Rows from block 3 of the text decoder, named by matrix and row number. Each number is 500 + 40 x the weight over its row's rms, rounded and kept within 0 to 999. All counts start at 0. Numbers have three digits each. After the name is the row's rms in percent of the matrix's.
# fc2: MLP down (decoder.blocks.3.mlp.fc2.weight, 128x512), inputs 222-295
fc2.86 086:491444549502478515434535548493523524479455523491522527455521610526504508491480529498511522456520512517486429461504534481492460441509517445529555509464521581476550530488509463523510531505497471500460454479531562574550531493
fc2.87 101:547563485518473439478493486499414489511554504493530487569476483434466472493499636489519448505509501400506482486529537476461452505511479459500424508501474503475485456478529541461445516507502456517529474479487478486498493495
fc2.88 097:505528489546464518513513459497436515477385505537475488490507466449501445468558500511474496530492534569499486470514534504505550532574538530519415473476497406520485516579513525458564454515480493481512451508573446521500511489
fc2.89 100:498488498504439476516488414513463497558525502479474532511499447501466502528487484525503422473488491588516495499478503495462480453495548504474469519548518395534522521569486465519504529467490548510512501532517542427628450540
fc2.90 104:620324508501430507519507471512499519574484438545525590473493477505506451493547467470509530487491506506509508516466514521486485397502452541488422465502474597517508477515495484485455517511523507522481506462486498460467561540
fc2.91 111:539506509484509479569470460484494519556375562472480486527509429490480462505493459510456529460536453549506499514494500471453457485511550471452493485465493516483490456498502542462452447469531453490492504502511511480596483482
fc2.92 094:497463505557559485539507500525420536472505501511476470497501369505462463488397499477502446510471484502499459491451456506553499494554548496501561536458489522501440398457506574512484488471507488433519520465500527474441558510
fc2.93 116:464308492537525497488522530538514539524450463516506476547506571462445461481447459530529478503486477491521566512512531510615499451618560437432505485499511627502548443519515487507516472482476496484506457496474496462535494448
fc2.94 087:492456486545516493493463538491483496520502488514464498505501453491453404499567451491493564436537475445535449407507518457507616515536525494480563504477499461528525498449482505514477470483512458461507551519484521456483436512
fc2.95 095:419482558506466515483520448480505544505412526496518503429476589515592544511511471487466482477520469525507485540505451489470536489546575585517447526435519495535462547489476493516466470483486515522488520374477501513402561495
fc2.96 101:457516546425511520512498550514515499525500455507454514483502496470473461512528408478511569464510484423500449494537508505429494529487507462547533555544506520507497552388473575531497475490475533489498533530490501463510431512
fc2.97 092:522596530573496519498463466505472508506568535443512571605480463518453482486498500521490472420494471412492511510522523490427549486411544459510487507486491580457484452451501518473497474494507482508496559491519444515469511558
fc2.98 093:546404435513493544446496555490524496499402448497439481504460451472515474483521523553481499511502519526545434545448395508498511564458449557505503519520481521464487531369508417495517486469485467464496533504443462482524533516
fc2.99 092:442532504508481514507478554510451502449443393547493523476511485514551491528571492490537488546515515520475577484500491511485496517476474523529496477508516436476474464542545503486501516494526501509484417504507480511516536541
fc2.100 115:479383504472545518506499620530503529486427483512517459525527568479470470519478422493517501467496492489505572518465478481547500517532436506478520494502517565476520462486461486487491509510518502532481428526508527464526537548
fc2.101 121:483625498443558442517501475489448487506460455488541536476480590552481540503401501505447495455489522444492508507440486476495458538454422448478592495512496547503530433508544486485472494508515452496505492494516453492542599466
fc2.102 106:543724493380426447556495498517506539426478483539542518553510452477473500505557543480496437477470521490505476433493514515588538542507433467501472488484477490518498519413501512472487483520501541526545482499467459554430473486
fc2.103 098:530552534471468526510496443494437501470463474514495496408469470502475487478481410476530591548514506490552442510446483509562516507503442506499472505469472479500500484474499523482492491473487498510515524515487496487486503489
fc2.104 102:515520521505493497513486553490536475477544538489532521449494545465523526506574467484511551507503512558506457495527513511525423486444468482513529489513523508525515450383469480485502478486501502514501421498435486529503483486
fc2.105 084:551519514388542513455532504508490535502526497538520549490523473565478598488510521580480485573489510521481555512536625473536581509481568566447482490507512519533519510652526473532495538513495565557538518544488480489506468425
fc2.106 097:513510458504453446501473564518518462591639533531529548528466513531464474492425525513523489507491468489512521583486500511530512460478569458482414519512497493488543534480520467487517512493500477500524482508472526462581462483
fc2.107 072:545498539488502504476515537500508478522488546508489498566526496502507490498468565475457541514486505531454543423457491484550426439540524456452548495507509557485481527535538465486473489508458540491523379468552545594484555544
fc2.108 105:502471464510510518472478555484488511564557433432491499517490548513504534491565435493524485489503491513502529510488553514523527514432522515555518501473487446480483487501493547481475494469519521497475414456505499501483527493
fc2.109 109:492443507521532505469495467498483514383514505471506541482538478566481510503492483500462515480484517480518552483525443507425541518536470538498613503538482493446472462503489485523521489539505485530488518437552499538482494517
fc2.110 112:476608445524573495491487476450543497462423508413449413440494528526487454482499487506475501524494475541517496446506513498492506472556554446445567501449493465456485491393473538475577470468532502470510504468491479456548456551
fc2.111 085:489403515507548514472500509472539473502443565497470509375502561432522460490515480505502464527478461504520491477530479485502494518542492515518494473515491503504511557422481477514484487467497492511484515483493506499468473492
fc2.112 098:495467516498548518515509452496488511546477483537491522542501546557432499494511491499532522485489512503488536471532518503589525504518510547507512524540544446497480561588547486522482484506474507540489442504552532599494517474
fc2.113 100:471401515522514479426488468496533476505517445545488464542500503524500444486498540514515483478510477491510477444538554477484538424493488495509533501484526485501546527533489460496489506495484504467494468479497504422508360480
fc2.114 088:497439542473512474489488506491500500490578520493518482461488589489538541485472493517521551510498501432504482489505523479498476525443418567534541506557486499474535522508468551515545537458503474480512514524473555488455518502
fc2.115 098:509400537533455491487486525498491538496538502491516556491511523500501515496482486435546493508509473494487537574504533517557553542498503513509370502495494525531542479515474514497469427524486490492499497488496480452496523468
fc2.116 085:470594420568519484524474514483447514424656501464540504457469539504506486503548532517501518514523477466492441500523566492499511466557507517484504489544488471456440479548517534500538505502496467471500430469514468469429576482
fc2.117 090:549570486467486504453497465506543464473540415516484551521516463439488488498489479506455463547486449489538544476509459561500480498575504591484433506550487528486497500543501516491473448519501538506502498496524527524493504521
fc2.118 118:547537487543535555492518506491489510557444625516455533472519552476509523487517547485487574490499484501470510466533504533498463526504484379484485510478505447509518524501507541435507544512526466476514479537493497518494489505
fc2.119 100:514358468556429523491507483483557482482599536496500509534508457454485464511476567533506468506523503489520532566459548511410488416541525515468531496523536526586489555605517472510511528523520481524499515515516497387487459506
fc2.120 103:556573400490519542574479450494480522507425370467518464505489483556465525488546410490497490529487460518476503496449556510500506470510549390447481490496476439481519559487485436498515521479465501516497506491486473433511517567
fc2.121 120:576480495622562463495487521514512509484592376539523496454494566474523472490494532509491462490482486517516434491514523478503478431549464494522447508477498580490485502485513471500497520512513466499494492478446499497504558551
fc2.122 116:527393435528506527531486513497507480495625517525445446435456452555579496503549507490513510515488526552542546571486494503473474402364543559495514505497438545478478525501516527485556484450488507494453513510457476494495433530
fc2.123 132:467414441494511503550515525510487491514661488522491524481496477533447510513463480475483546516451508484486438523475471519546507543505521565491517521514504526496455522391470486510510524502471466489459570468509471501453523473